A small encoder-decoder audio transcriber, trained from scratch.
Model: 13.9M parameters, log mel input, encoder arch crnn, encoder norm layernorm, encoder depths [1, 1, 1], encoder widths [128, 128, 128], encoder rnn lstm, decoder width 320, decoder layers 6, decoder norm layernorm, decoder activation squared_relu.
Training: adamw at rate 0.0019, 3800 steps.
Rows from block 3 of the audio encoder, named by matrix and row number. Each number is 128 + 24 x the weight over the matrix's rms, rounded and kept within 0 to 255. All counts start at 0.
# weight_hh_l0: LSTM recurrent weights (gates i, f, g, o stacked) (encoder.rnn.0.rnn.weight_hh_l0, 1024x256), inputs 208-255
weight_hh_l0.884 [141 136 133 174  86 124 124 139 113 133 129 116 111 140 132 160 133 111 132 137 130  86 136 122 140 121 113 126 128 144 127 128 115 136 122 100 138 160 100 134 152 127 154 147 142 125 160 108]
weight_hh_l0.885 [114 129 106 145  69 134 131 134 114 116  92 118 135 133 116 158 109 123  43 120 143 104 141 145 114  77 125 103 142  53 133 154 131 128 159 144 192 174 121 150 176 144 179  97 133 101 149  65]
weight_hh_l0.886 [132 142 135 100 118 115 139 147 122 112 114 111 145 144 132 152 133 125  62 129 139  96 133 127 127 113 116 132 128  86 126 142 120 138 138 122 223 147 126 134 117 124 153  90 137 128 148 128]
weight_hh_l0.887 [126 146  97   1  80 104 148 112 143 105 177 152 167 108 143 127 120 130 152 172 130 128 115 123 144 136 128 138  99 137 104 147 115 105 149 137 121  76 135 122 138 160 107  99 118 141 114 174]
weight_hh_l0.888 [138 130 133 115  92 124 115 113  99 122 126 109  94 145 116 142 133 114 108 154 133 107 137 138 130 117 115 113 117 155 136 142 129 141 132 117 103 161 123 141 159 141 135 128 142 118 149 105]
weight_hh_l0.889 [131 123 155 206 130 128 128 171 108 165 159 102 114 149 145 152 142 143 137 117 122 149 103 115 174 112  99  89  73 219 119 103 127 146  99 100  95 127  63  84 174 109  74 251 151 115 163 124]
weight_hh_l0.890 [129 123 105  64  97 138 115 104  89 127 129 117  90 171 132 166 122 123 107 131 135  86 146 134 142  87 103 143 140 162 133 150 125 132 126 106  95 190 131 123 158 144 174 145 162 155 158 111]
weight_hh_l0.891 [117 137 122 114  85 134 132  99 109 148 125 127 102 155 122 186 130 125  92 154 141  86 120 119 120  67 102 132 151 128 126 144 126 147 135 112  93 194 138 132 176 134 183  76 149 107 139 103]
weight_hh_l0.892 [134 123 135 146  85 130 130 183  65 154  91  76 114 183 122 215 123 116 124 112 151  59 118 130 137  88  68  64 116 149 127 156 117 131 104  91 109 220  61 122 197 132 136 213 146 153 210  89]
weight_hh_l0.893 [137 123 104 164  66 123 120 130 111  97 103 109 121 160 124 160 122 126 107 146 158  55 143 117 120  86  74 117 135 108 133 142 122 141 163  80 233 112 131 144 154 147 199 131 148 122 126  90]
weight_hh_l0.894 [150 127 124 125 103 139 128 125  33 149 104 116  94 177 115 194 133 132 182 134 131  63 144 125 126 124  83 129 119 167 120 144 136 132  93  84  83 153  93 146 121 139  87 118 153  86 229 106]
weight_hh_l0.895 [123 119 123 119  94 136 122 134  91 131 114 134  89 152 138 168 128 128 124 138 127 107 143 109 129  95 109 105 140 158 134 125 118 142 130 105  89 164 104 128 158 139 131 156 130 136 158 116]
weight_hh_l0.896 [119 135 139 136 113 131 135 135 119 123 120 114  98 133 140 159 134 123 131 123 125  94 140 134 139 100 103 122 118 149 138 134 116 121 133 106 125 144 128 129 145 133 131 157 142 121 162 112]
weight_hh_l0.897 [135 117 109   0  56 125 124 158 133 129  71 160 119 180 118 156 151 127 143 129 156 123 140 106 131  32 105  85 124  86 120 144 132 117  81 126 182 120 124 137 159 128 162  67 145 113 131  56]
weight_hh_l0.898 [131 138 145   0 146 122 117  76 184 135 143 162 110  84 149  80 124 136 113 118 129 184 119 169 116 147 136 171 118 185 139 112 125 115 246 115 109 144 180 114 129 121 158  36 131 100  67 177]
weight_hh_l0.899 [131 130 106  71 113 118 125  91 149 137 117 142 139  89 140 118 144 139  78 154 114 121 151 120 105  78 155 152 126 156 140 118 117 119 134 168 101 133 124 136 140 130 146  82 121  91 119 136]
weight_hh_l0.900 [119 119 114 149 108 124 123 121 121 118 117 126 124 128 141 137 141 127 126 139 137 118 118 117 115 116 126 116 134 131 120 135 125 138 116 140 150 159 108 127 131 133 152 143 141 119 144 108]
weight_hh_l0.901 [ 92 127 161  50 137 123 134  72 121 142 143 137 161 118 158 127  83 123 122  89 132 118 128 205 139 177 149 130  87 186 131 144 138 113 150 139   0  92 168 124 119 172 107 108 118 215 113 178]
weight_hh_l0.902 [138 126 124 136  70 138 136 122  87 129 120 119 104 158 111 168 130 126 133 174 157  67 139 117 123  83 115 116 153 145 118 129 126 137 125 101  91 189 114 131 165 133 161  95 150 128 157 110]
weight_hh_l0.903 [136 142  83 156 128 137 123 111  65 145 165 159 130 169 150 199 173 148 104 121 121 143 104  78 221 110 108  99 146 220 107 124 128 124  81 142  70 161  59 122 166 113  31 255 138 108 184 116]
weight_hh_l0.904 [105 130 121 231 118 131 143 175 156 110 155 139 150 123 118 108  85 153  41 131 153 100 124 158 103  97 130  77 156  59 141 145 133 134 182 152 242 172 135 129 109 118 171  86 112  52 122  95]
weight_hh_l0.905 [ 83 138 117  22  93 124 131 148 177 151 141 167 162  81 140  86 103 122  34  80  86 182 130 141 167  38 170 120 115 177 132 125 134 124 191 181  66 204 186 121 212 115  91  51 103 108  49  78]
weight_hh_l0.906 [123 138 147 100 148 121 122  81  71 165 180 174 105 143 139 178 185 127 129  93 115 138 116 111 233 155 120 104 101 255 108 124 134 116 117 116   4 148  89 124 135 124  34 235 142 116 191 212]
weight_hh_l0.907 [108 123  73 180  89 133  82 129 108  59 126 154 103 174 142 152 161 142  89 162 135 134 122 112 195  70 107  76 148 151 126 140 127 135 121 114 152 163 106 144 188 126  67 157 143 122 160  73]
weight_hh_l0.908 [131 121 137 154 118 122 123 128 105 120 104 123 136 145 145 158 134 143 116 140 156 107 137 126 109  92 119 116 125 160 131 162 133 120 109 144 149 159  97 133 167 139 169 164 131 121 171  84]
weight_hh_l0.909 [137 146 125 113 104 129 138 117 106 133 114 104  89 165 123 155 140 141 112 123 122  87 121 118 148 119  98 126 131 141 120 137 131 136 118  87  86 156  96 130 132 140 134 141 154 136 162 117]
weight_hh_l0.910 [134 140 115 123  94 138 123 132  83 132 121 105 104 168 128 156 126 120 118 129 137  96 133 136 130 100 108 118 121 135 116 126 128 134 137  95 110 166 114 121 163 141 130 160 153 121 160 100]
weight_hh_l0.911 [117 141 137 121  71 125 139 113 105 133 113  96 104 146 114 166 128 119 104 137 138 100 133 136 139 114  99 118 137 141 133 138 115 137 126 116 115 158 107 136 159 140 137 137 148 141 152 115]
weight_hh_l0.912 [132 118 132 154 105 120 145 132 122 124  82 156 148 141 111 155 123 129  33 111 145 113 133 138 103  85 125 114  98 116 125 126 125 118 113 155  84 152  99 143 167 126 143 127 133  58 160  99]
weight_hh_l0.913 [124 122 152  56 105 141 133  98 160 180 132 203 141  63 147  96 141 120 111 147 116 135 136 186 137 135 186 146  97 169  84 134 118 137 223 152  58 169 186 120 148 154 115  52 106 128  54 169]
weight_hh_l0.914 [120 132 118 180  89 128 130 132  92 118 107  90 121 147 115 166 132 126 132 118 139  97 127 130 139  96 104 117 117 150 119 133 127 135 111 114 147 159 100 127 137 138 139 186 140 113 163 114]
weight_hh_l0.915 [127 125 117 122  89 127 125 135  99 140 124 102 109 153 135 164 118 129 128 137 132 102 137 124 139 103 108 107 129 139 125 135 133 131 121  97 123 144 117 117 153 136 128 144 151 125 159 106]
weight_hh_l0.916 [119 131 132  69 104 139 107 124 143 137 105 147 135 104 139 126 114 124  24  77 115 160 134 146 114 100 141 149 133 128 107 120 141 118 150 153 163 170 120 133 134 141 140  94 119  85 109 151]
weight_hh_l0.917 [124 121 118 143  95 122 117 132 114 114 115 127 140 123 124 137 129  98  80 133 124 124 125 109 138  68 119 113 118 148 126 136 125 132  87 129 111 188 110 115 163 136 110 135 150 136 150 106]
weight_hh_l0.918 [134 137 110 130  98 138 116 129  85 129 120 119  89 159 129 157 146 121 132 134 153  76 143 130 162 113 103 120 120 124 127 136 133 123 127  94 160 131 116 133 141 134 129 145 165 127 165 111]
weight_hh_l0.919 [131 136 131 155 108 139 124 123  97 118 126 116 101 147 118 152 127 115 115 126 132  89 140 122 144 100 109 126 118 131 118 130 128 130 115 125 118 183 117 132 141 130 122 147 121 124 167 132]
weight_hh_l0.920 [113 121 138 145  96 127 127 128 134 139 148 164 157  85 138 114  98 108 110 176 120 134 130 147 154 102 182 135 133 154 128 119 123 119 153 172  72 122 155 121 165 142 153 123  97 126  87 103]
weight_hh_l0.921 [113 107 163 142 154 136 140  86 170 148 109 160 128 124 117 102 129 137  66 100 107 179 126 163 107 116 178 148  90 187 123 109 140 128  98 122   0 115 167 107 150  97 112 166 118 167  97 169]
weight_hh_l0.922 [125 144 145  37 163 129 124 106 163 126 143 145 106 113 137  99 136 133 213 150 133 165 120 128 148 171 127 150 130 134 138 119 139 140 159 107 160  50 187 138 104 139 116 105 117  73  83 162]
weight_hh_l0.923 [123 121 128 148  68 133 130 141 117 119 130 104 120 143 126 144 141 118 141 124 148  91 129 118 146  85 115 119 134 153 127 134 136 125 114 103 142 152 106 143 155 136 148 151 156 154 164  99]
weight_hh_l0.924 [123 130 112 115 164 134 136 191 204 105 140 156 117 174 125  84 109 112  98 141 130 192 137 152 123  96  94  96 141  71 137 129 127 123 202 116 236  86 149 118 135 115 137  81 132  90  99 117]
weight_hh_l0.925 [119 127 128 121  96 139 126 122  94 141 121 117 103 163 127 170 131 125  98 121 143  97 120 127 143  89 114 108 126 143 129 129 127 141 119 125 100 137 111 129 154 131 146 139 150 143 162 114]
weight_hh_l0.926 [146 142 101 166 111 121 147 160 154 132 137 139 103 160 121 135 128 120 116 133 149 118 128 132 138  79 104 124 140  64 132 136 124 122 188 117 255 160 154 142 102 128 163 123 142  82 133  83]
weight_hh_l0.927 [135 131  89 170 142 103 159 113 106 124 128 107 134 155 111 157 203 135  97 102 109 155  78  84 221 137 117 129 135 235  75 131 107 110 101 140  72 137  74 106 125 109  23 255 126 121 172 198]
weight_hh_l0.928 [118 127 122 155  90 135 116 131 102 100 125  50  66 205 128 176 124 125  79 163 147  55 146 140  84  83  75 112 157  54 145 140 140 132 126  92 150 184  89 126 163 137 189 127 153  77 186  78]
weight_hh_l0.929 [141 118 113 125  83 133 118 141 107 133 114 118 113 155 128 170 139 120 114 127 140  94 130 110 126 118 100 121 144 115 126 132 121 142 126 122 136 167 113 119 172 124 135 149 155 120 163 105]
weight_hh_l0.930 [135 124 128 132  87 139 119 135 112 124 116 131  92 153 114 161 146 118 128 141 133  96 141 108 131 112  81 109 124 122 134 145 136 132 153  87 141 145 111 128 151 125 141 160 152 118 163 112]
weight_hh_l0.931 [123 139 151 142 152 127 116 115 126 155 119 102 136 117 139 154 119 133 140 107 146  94 122 172 126 131 130 135 140 129 147 123 122 121 145 116  32 115 130 138 114 152 160 148 141 114 117 135]
weight_hh_l0.932 [124 130 115 127  68 117 142 121  73 122 134 112 118 142 136 154 123 117 146 125 136  95 139 116 125 119 109 133 125 157 123 132 122 119 108 115 105 157 101 124 147 128 121 139 147 137 181 119]
weight_hh_l0.933 [132 115 110  93 121 131 123 128 117 129 116 152 173 107 142 136 124 125  38 153 130 121 129 107  80  80 182 133 130 145 128 139 133 153 111 214  95 171 149 125 173 112 167 102  91 160 124  85]
weight_hh_l0.934 [140 135 222 255 241 101 155 116 159 115 181 146 208  94 132  58 163 129 212  50 110 163 103 132 182 210 175 136  87 118 124 130  91 118 198 183 159  27 122 123  47 142 102 135 113  60  78 173]
weight_hh_l0.935 [128 123 130 148 101 136 134 124 107 143 121 125  86 151 137 162 138 116 150 129 144 104 133 134 157 119  87 122 131 141 130 133 133 134 132  83 152 155 126 141 120 138 105  82 154 116 161 131]
weight_hh_l0.936 [165 133 124 234  88 136 124 107  96 156  96  63 132 149  96 141 118 125 113 127 127 113 122 155 139  89 124 116  75 167 117 141 132 135  98 118  56 142  59 128 178 135 139 219 153 153 167  97]
weight_hh_l0.937 [121 122 133 103 107 135 131 134 127 130 127 102 109 148 138 140 137 131 140 133 134 101 121 131 135 125 111 107 141 117 139 125 131 116 139 100  92 135 113 140 127 123 142 154 162 135 136 105]
weight_hh_l0.938 [139 121 111  72  71 134 118 123  98 131 102 143 189 119 128 139 124 126  80 120 130  94 148 115  69 116 155 111 130 111 129 125 121 139 113 178 117 137 118 119 152 128 159 122 100 140 145 122]
weight_hh_l0.939 [112 141 100  42 151 124 151 120 189 141 100 204 169  98 149 108  94 134 128 162 124 161 136 132  97 161 159 118 122 170 110 131 130 132 200 192 102  39 137 137 110 157 189  82  93  35  77 170]
weight_hh_l0.940 [133 142 112 154  85 133 122 119  88 133 121 126  99 154 126 161 131 141 116 128 129  89 120 118 128  97 109 132 125 137 126 140 124 134 133 117 113 161 106 145 149 121 131 164 136 130 168 118]
weight_hh_l0.941 [123 132 113 124 106 136 127 127  97 120 128 106 108 131 128 152 132 130 140 136 142  80 128 128 142 116 101 113 128 147 122 149 123 135 101 104 147 158 106 141 164 133 135 148 133 126 177 124]
weight_hh_l0.942 [128 125 124 179 104 134 139 136  97 141 139 134 118 143 133 165 147 136 113 119 135 129 126 120 193 109 121 121 132 157 130 114 122 134 101 129  84 145 132 119 137 109 100 246 143 115 176 141]
weight_hh_l0.943 [125 139 114  51  74 133 126 105  35 109 133 143 112 143 146 201 181 125 125 153 134 110 119  85 140  95 125 130 114 242 105 124 126 121  80 111  15 181 116 126 149 128 132 218 146 143 212 138]
weight_hh_l0.944 [125 142 108 252 162 136 125 212 133 110 109 166 129 124 125 123 170 137 158 139 125 120 132 112 161 112  95  72 179  90 132 117 129 119 132 116 224 157 102 131 139 107  87 115 144  87 137  68]
weight_hh_l0.945 [126 121 138 135  84 140 124 151  83 127 128 130 109 153 128 178 135 136 116 134 131  89 125 130 112  92 112 110 126 149 112 123 129 117 124 115 103 150 116 115 150 130 137 167 124 144 190 120]
weight_hh_l0.946 [122 140 113 119 101 125 131 125 103 124 126 128 131 143 128 139 133 121 101 115 132 109 136 125 132 116 132 112 125 131 138 124 135 135 125 130 106 174 135 141 157 121 128 126 130 145 148 118]
weight_hh_l0.947 [119 119 159  75 129 141 143 137 129 169 126 212 163 102 113 109 135 137  63 103 126 116 137 174  82 133 154 118  91 137 132 102 140 134 179 128  65 107 215 128 109 133 130   0 133 106  87 129]
weight_hh_l0.948 [117 129 111 207  86 133 132 134  97 143 119 131 112 139 137 167 144 120 128 120 138  87 123 109 145  84  99 124 134 109 137 147 114 138 127 107 167 144 103 122 149 125 132 116 140  86 159 106]
weight_hh_l0.949 [103 139 109  49 102 130 132 130 127 119 116 138 126 141 134 130  97 131  76 130 142 127 125 143 124  69 132 129 121 136 140 132 149 124 150 140  95 255 168 140 163 123 159  99 136 157 115  93]
weight_hh_l0.950 [130 120 126 146 129 131 116 117  60 135 109 137 142 143 124 174 177 130 109 104 138 109 110 104 199 113 135  87 122 180 130 120 142 129  59 147  58 124  99 119 170 128  51 139 113 131 161 111]
weight_hh_l0.951 [137 144 136 100 109 141 128 127  79 139 136 105  89 147 125 173 138 127 113  95 121 114 131 123 178 113 106 119 121 133 122 137 136 135 113 120 125 179  87 128 145 128  97 130 129 136 183 126]
weight_hh_l0.952 [122 131 138 148  95 141 125 118  93 143 114 106 103 163 125 177 123 130 104 134 132 102 125 119 127 101 121 126 126 126 118 154 114 128 129 102  82 152 120 142 161 135 133 157 142 130 172 117]
weight_hh_l0.953 [106 147 179  13 115 135 148  85 154 147 190  82  55 151 129 107 109 112 242 150 129 114 135 151 181 180  85 168 106 199 125 150 147 119 158  42  69 117 136 133  70 166 110 131 202 105 123 233]
weight_hh_l0.954 [134 138 117 255 132 108 137 199 126  79 158 133 111 124 107 119 159 118 159 109 140 104 135  81 151 105 109  89 117   2 111 138 121 115 141 103 255 198  66 139  37 106 109 242 145  97 173  89]
weight_hh_l0.955 [140 127 146  73  96 140 125 118 115 118 118  84 104 123 129 129 133 137 120 116 124 119 120 122 159 120 128 123 117 140 141 128 139 136 130 115 116 147 113 132 147 124  96 141 152 134 152 127]
weight_hh_l0.956 [123 124 115 178 117 126 137 138  99 121 118 117 121 159 133 146 130 128 134 134 139  98 132 134 129 101  95 120 121 139 119 139 134 143 121 123 117 165 125 121 139 124 146 158 150 111 168 103]
weight_hh_l0.957 [130 128 139 167  98 139 132 120 106 119  93 117 138 147 146 145 128 119  43 112 148 127 132 131 132  64 125 109 114 141 132 135 143 151  99 134 108 210 147 128 172 136  89 111 144 177 134  88]
weight_hh_l0.958 [141 140 133 106  74 144 130  94  70 146 103  98  98 148 133 189 145 125 100 139 146  72 125 116 130 104 111 122 117 165 136 146 121 128 135 126  98 176 109 132 182 159 158 125 130 153 163 113]
weight_hh_l0.959 [130 132 117 133  88 136 115 119 101 133 134 125 114 148 120 163 118 121 117 116 136  77 138 135 153  98 122 135 120 137 138 153 120 138 130  99 133 161 113 131 159 140 145 155 137 132 163  99]
weight_hh_l0.960 [113 107 143   0 208 119 150 101 197 132 146 137 150  63 127  31  92 140 129 126  76 229 108 168 100 214 178 178 117 102 116 100 144 114 138 144 146  38 175 126  36 104  91  77 114 117  48 235]
weight_hh_l0.961 [121 136 116  25  77 121 130 139 114 140 150 165 108 152 133 149 147 118  87 116 141 124 137 116 135 108 111 125 145 101 120 127 140 137 136 109 138 255 149 143 180 143 101 100 131 156 137 115]
weight_hh_l0.962 [142 119 135  92  77 140 144 114  71 137 130 105 102 170 135 199 134 137  95 115 159  74 135 139 153 101 101 134 106 183 133 149 134 127 112 119  65 181 121 129 185 138 133 125 141 144 161 109]
weight_hh_l0.963 [123 142 113 255 115 116 126 157 124 131 117 117 106 148 115 144 139 133 165 126 150 102 131 130 137  74  88 122 151  48 136 140 124 131 147  84 255 148 107 142 144 125 140 150 173  51 189  74]
weight_hh_l0.964 [134 116 130 208 102 121 128 135  68 142 117  97 106 160 114 189 162 121 116 119 162  84 141 125 140 116  88 111 134 164 125 145 120 125  89 113 103 168  77 118 172 141 145 255 144 139 208  84]
weight_hh_l0.965 [140 117 132  22 111 128 138  96 170 106 141 157 100  80 138  75 109 125 175 145 119 156 141 141 123 158 174 169  88 171 136 108 140 114 159 125 121  69 170 128 108 136 123  68 136 152  74 177]
weight_hh_l0.966 [140 146 130  40  94 120 136 143 134 132 152 115 120 159 113 130  88 134 108 141 133 111 133 150  96 122 113 115 114 124 125 127 136 130 162 114  86 157 149 130 148 131 162 102 167 122 147 119]
weight_hh_l0.967 [140 127 113 127  84 139 130 123 107 138 129 117 107 139 126 172 137 127 137 125 131 105 146 130 129  96  92 134 134 136 123 144 132 116 118 101 101 155 113 125 140 136 133 154 153 126 161 104]
weight_hh_l0.968 [145 131 110 127 129 137 120 126  97 134 124 108  90 158 131 152 132 116 122 122 148 105 120 135 142 112  90 119 121 146 140 139 124 124 144  69 142 161  90 144 137 141 133 165 170 107 178 111]
weight_hh_l0.969 [118 131 124  83  45 125 130 119 113 135 117 139 119 144 133 168 114 134 150 125 140  76 136 119 123  91 125 130 132 108 124 139 124 136 118 101 133 163 143 134 139 129 156 126 140 104 148 109]
weight_hh_l0.970 [132 125 114 116  86 126 133 127 107 122 108 125 106 141 132 151 130 136 111 115 143  91 138 123 127 110 113 135 134 147 118 148 132 119 132 102 113 159 119 116 153 144 152 145 158 135 156 101]
weight_hh_l0.971 [121 138 128 105  87 140 117 124  83 117 125 124  93 152 127 170 139 136  99 137 133  87 129 129 132 116 108 102 128 133 137 137 134 134 102 104 117 175  97 137 162 135 111 156 146 129 187 120]
weight_hh_l0.972 [122 122 134 142  74 124 136 139 106 125 123 125 111 156 121 145 132 127 139 118 144 121 129 131 156 113 119 117 127 135 122 134 138 137 116 115 102 163 121 120 155 133 108 140 153 118 138 118]
weight_hh_l0.973 [140 119 130 150  80 128 121 132  72 147 103 107  77 158 112 179 132 139 166 129 124  74 137 136 148 102  94 126 126 128 139 146 113 123 121 100 108 148  86 130 133 148 150 144 156 141 171 126]
weight_hh_l0.974 [129 127 129 106  98 137 137 134  97 117 116 118  95 144 128 142 119 123 116 119 136 114 121 125 139 115 120 127 142 130 127 142 139 139 140 117 115 146 110 129 143 132 137 140 141 130 162 107]
weight_hh_l0.975 [145 137 123 119  81 124 124 154  95 139 115 115  83 167 145 163 125 121 159 143 130  84 131 114 144  89 100 104 142  98 139 134 135 139 136  85 146 148 104 131 150 135 152 154 150 113 157  97]
weight_hh_l0.976 [127 128 123 101  80 131 131 131 107 127 123 138  93 143 131 152 124 130 116 115 133  96 138 131 131 122  94 112 139 145 118 127 124 125 130  96 112 166 129 118 142 128 145 124 147 143 145 127]
weight_hh_l0.977 [129 133 111 141  97 134 128 133  91 126 109 117 104 146 137 148 145 128 118 120 149  96 142 122 143 104 114 124 118 146 120 139 130 138 133 107 116 169 109 130 143 122 137 146 155 135 164 109]
weight_hh_l0.978 [126 136 129 111 138 139 132 142 101 133 122 120 105 146 122 144 127 136 124 103 127 140 129 124 168 123 113 121 123 137 127 124 120 116 144 116 133 149 121 119 132 142 107 117 138 121 149 141]
weight_hh_l0.979 [115 143 126  49 131 128 103 130 218 145 139 141  83 110 150  73 129 134 245 156 140 118 134 119 128 146 105 130 125 106 155 154 116 133 237  59 164  69 178 142 125 139 240 102 158  78  77 153]
weight_hh_l0.980 [116 110 129 223 125 118 145 163 153 167 151 161 189 120 142  84 112 132  80 132  96 177 109 130  93 155 143 133 128 184 123 103 123 130 100 170  78 159 111 117 112 104 117 187  91 135  93 125]
weight_hh_l0.981 [130 131 118 126  77 139 117 129  91 138 137 119  95 154 113 168 127 114 130 127 125  94 130 133 135 118 108 117 135 121 115 131 132 127 127 101 139 155 110 142 159 127 123 163 145 129 151 110]
weight_hh_l0.982 [125 133 136 130  95 119 114 116  98 128 133 107 119 137 137 166 125 135 127 134 134 112 140 129 137 117 111 119 128 147 140 140 138 128 129 102 139 163 104 121 155 125 133 162 130 139 156 116]
weight_hh_l0.983 [139 134 126 115  88 125 119 140 138 119 150 152  98 123 133 120 150 116 177 150 122 103 121  97 170 129  92 124  94 127 118 131 135 122 128 114 202 119 108 131 123 132 141 168 161  48 143 123]
weight_hh_l0.984 [133 122  95 201 103 122 122 143 101 118 105  94  92 158 125 156 100 140 156 136 148  94 118 155 137  87  96 114 141  83 144 135 131 106 128  79 214 131  96 130 128 124 148 134 151 113 193 107]
weight_hh_l0.985 [122 140 122 116  66 141 132 111  74 142 115 105 115 152 114 177 145 139 120 125 154  80 121 117 144 100 112 116 124 119 135 130 135 126 113  98 104 150 107 129 147 151 105 140 154 119 177 118]
weight_hh_l0.986 [118 131 115 129 131 124 111  93 111 120 130 110  98 151 126 167 151 104  99 159 138 123 137 130 152 126 101 122 139 193 134 144 139 134 125 127  24 166  97 117 159 136  91 180 151 138 154 122]
weight_hh_l0.987 [108 124 117 142 112 133 121 133 143 124 150 132 110 170 137 122 101 124  71 114 137 143 132 148 180  93 113 104 140  98 141 124 142 146 173 127 172 248 139 153 153 138  82  89 157 155 115  81]
weight_hh_l0.988 [113 116 147 121 132 142 114 130 108 128 140 133 125 143 126 121 137  97 111 125 133 119 136 131 157  98 119 124 105 156 127 117 122 135 131 138 139 145 133 123 176 138  81  91 136 146 126 109]
weight_hh_l0.989 [125 126 109  97  88 143 127 135 133 129 144 142  87 157 137 130 106 121 140 131 131 108 141 130 146  85 117 116 133 119 121 141 137 133 164 101 206 255 142 135 146 157 123  67 126 122 132  95]
weight_hh_l0.990 [126 127 123 146 106 124 135 128  98 123 112 121  84 145 117 164 131 132 128 131 138  92 137 131 159 107  99 120 120 148 116 126 116 124 129  95 108 184 111 125 158 140 138 163 150 145 157 113]
weight_hh_l0.991 [134 116 117 195 110 124 118 124 104 151  97  95  86 161  95 188 102 144 146 147 158  69 111 140 136  86  79 148 147  95 154 146 145 138  92  63 168 158  86 135 128 131 164 135 164 102 190 106]
weight_hh_l0.992 [122 123 136  38 131 130 135 130 116 118 112  94 114 156 113 147 146 120 150 131 141 105 135 141 168  99 113 122 140 141 114 132 137 119 139  93  30 162 122 137 152 147 111 136 152 153 125 108]
weight_hh_l0.993 [118 133 121 133  67 140 122 136 119 117 131 119 119 161 131 161 142 114  82 124 139  97 138 122 153 106 108 116 134 134 123 137 133 125 127 128 117 164 124 139 134 126 135 146 133 142 150 123]
weight_hh_l0.994 [130 119 108 155  68 134 141 114 113 156  79 107 140 116 125 130 119 128  92 134 144 121 145 148 120  65 161 130 106 144 138 142 116 128  89 169  70 110 104 134 157 137 162 171 100 152 152  90]
weight_hh_l0.995 [122 146 148  74 131 125 141 118  86 107 129  80 118 144 127 173 142 129 115 160 135 123 125 114 177 104 114 121 141 179 121 141 126 128 104 118  94 140  93 116 152 136  82 188 134 127 192 140]
weight_hh_l0.996 [138 131 108 177 105 136 135 118 107 121 113 107 114 153 134 153 147 131 139 123 136  92 142 117 135 111 110 120 125 135 121 134 135 135 124 109 114 151 120 142 158 140 153 158 130 136 173 104]
weight_hh_l0.997 [135 142  95 219 150 123 124 146 117 135 157 163 120 155 122 153 154 113  83 134 119 134 139 113 188 101 111 121 168 157 131 140 133 135 105 128 167 160  90 119 164 127  80 245 144 114 187 121]
weight_hh_l0.998 [124 138 122 111  78 134 140 125  81 133 117 129  97 153 115 162 138 128 139 125 143 100 133 118 122 102 109 122 123 161 136 143 129 123 121 102  97 173 105 125 144 118 128 157 143 137 168  99]
weight_hh_l0.999 [127 130 126  88  70 136 134 116 105 128 138 125 106 153 123 149 116 134 109 119 122 116 143 134 121 107  92 133 128 164 118 123 130 134 136  91  89 152 147 121 140 149 130 128 140 143 141 115]
weight_hh_l0.1000 [116 133 114 154  69 139 129 110  75 154 157 156 166 128 137 174 159 119  63  93 112 149 122 115 137 108 140 105 126 155 122 106 137 132  62 143  43 245  98 133 170 119  91 171 131 129 169 127]
weight_hh_l0.1001 [130 142 162  75 134 125 140  66  99 189 127 105 116 116 130 153 121 120  79  86 144  97  97 198 160 144 166 136  90 196 119 137 146 103 110 157   4 123 137 126 123 157 110 147 117 165 145 176]
weight_hh_l0.1002 [140 117 125  87 105 134 125  96 109 124 110 107 102 144 118 132 111 101  56 113 131 116 130 118 147  92 123 123 120 136 143 146 120 132 121 130 112 151 132 140 142 118 124 128 146 149 136 118]
weight_hh_l0.1003 [139 131 136  95  89 138 135 149 110 125 137 125  76 145 143 141 137 129 192 157 124  97 123 105 130 121 115 113 128 179 122 131 132 128 124 101 166 141 102 127 134 132 141 159 148 104 151 131]
weight_hh_l0.1004 [137 135 119 114  78 125 138 131  58 142 110 129 104 157 133 181 140 135 132 118 150  81 139 124 130 110 112 110 157 139 119 141 127 122 127 116 118 171 100 132 170 127 117 164 132 143 163 128]
weight_hh_l0.1005 [132 129 112 177  53 129 140 184 164  97 125 113 102 134 127 123 122 126 155 140 129  84 128 118 144  90  87  95 132  97 109 133 137 129 171  99 252 125 106 148 102 117 171 114 165  91 156  62]
weight_hh_l0.1006 [120 134 126 143  61 118 124 123  97 121 124 124  86 151 131 155 126 115 124 134 131  84 135 124 132  95 102 121 127 130 120 122 139 138 122 112 143 154 115 136 147 137 144 144 139 131 163 120]
weight_hh_l0.1007 [126 123 130 164  97 122 136 134  94 122 108 110 109 139 137 156 130 123 130 134 152  77 147 134 127  92 102 112 136 145 121 153 126 133 106 108 112 156 107 140 147 145 149 147 146 140 156  92]
weight_hh_l0.1008 [120 130 136 123 121 128 120 136  94 129 114 102  78 153 130 151 127 118 111 114 149 105 126 138 146 122 116 135 131 142 132 135 115 119 118 115 131 167 114 125 160 138 133 153 147 140 171 122]
weight_hh_l0.1009 [116 122 123 108  78 138 136 135 121 121 122 119  95 138 117 161 127 124 114 115 137 120 121 129 141 103 109 118 121 146 125 139 133 126 121 115 119 151 128 120 138 126 126 135 132 129 140 115]
weight_hh_l0.1010 [117 129 122  75 140 123 127 153 129 117 111 155 111 129 114 132 111 105 149 156 142  96 135 152 145 130 115 116 138  61 151 169 138 124 144 110 153 143 150 125 124 139 202  55 143 142 136 100]
weight_hh_l0.1011 [139 140 111  95  89 138 119 119 116 125 117 131 141 107 129 131 127 114  49 130 124 112 135 132 101  80 169 117 131 155 127 131 127 130 162 166  99 226 144 140 189 137 153  83 104 153 130  93]
weight_hh_l0.1012 [123 116 117 232 136 126 135 210 193  85 158 146 153 131 139  85  87 136 131 137 117 119 139 125 137 127  94  73 117   0 144 124 118 121 240 114 253 101  80 131  78 117 170 140 137  55 104  60]
weight_hh_l0.1013 [128 144 126 167 103 106 142 166 156  98 152 194 156  96 173  93 140 136 154 137 118 117 130 139 122 135 158 121 128 109 139 122 128 114 174 159 163 116 148 121 114 126 158 110  87  97  89 124]
weight_hh_l0.1014 [127 138 128   0 116 112 130 102 114 149 129  92  68 138 123 130 121 110 148 123 128 124 131 134 134 118 100 151 118 166 132 128 140 123 144  82 123 105 143 144 143 131 161  92 171 105 122 182]
weight_hh_l0.1015 [120 120 113 154  83 122 137 133  99 140 119 118 108 139 115 160 141 128 116 122 133  90 143 128 142  95 115 116 137 135 118 147 136 126 118 101 125 160 124 135 155 127 153 154 156 152 157 117]
weight_hh_l0.1016 [129 123 123 161 122 126 144 137 110 124 117 116 150 127 135 151 131 125 124 139 135  87 115 147  72 130 110 110 118 149 126 134 119 116 137 151 112 140  90 125 137 129 179 126 138  87 147 118]
weight_hh_l0.1017 [131 130 131 139  84 128 125 131 101 140 123 138 108 137 125 136 120 118 115 128 138  94 118 134 145 108 119 120 134 130 137 135 131 128 145 107 152 150 115 140 129 134 131 135 136 105 162 122]
weight_hh_l0.1018 [111 137 110 136 108 126 136 115  71 136 165 159 179 120 142 196 147 116   0 128 137 127 119  92 185 100 146 108 124 202  90 113 123 108  99 162  55 135  87 116 172 120  95 187 112 150 166 133]
weight_hh_l0.1019 [124 117 159  53 148 137 100  61 179 126 169 157 167 100 138  94 109 113  65 120 119 202 127 159 135 106 153 152 136 144 144 134 137 127 184 160 143 170 161 132 116 135 150  76 119  80  66 188]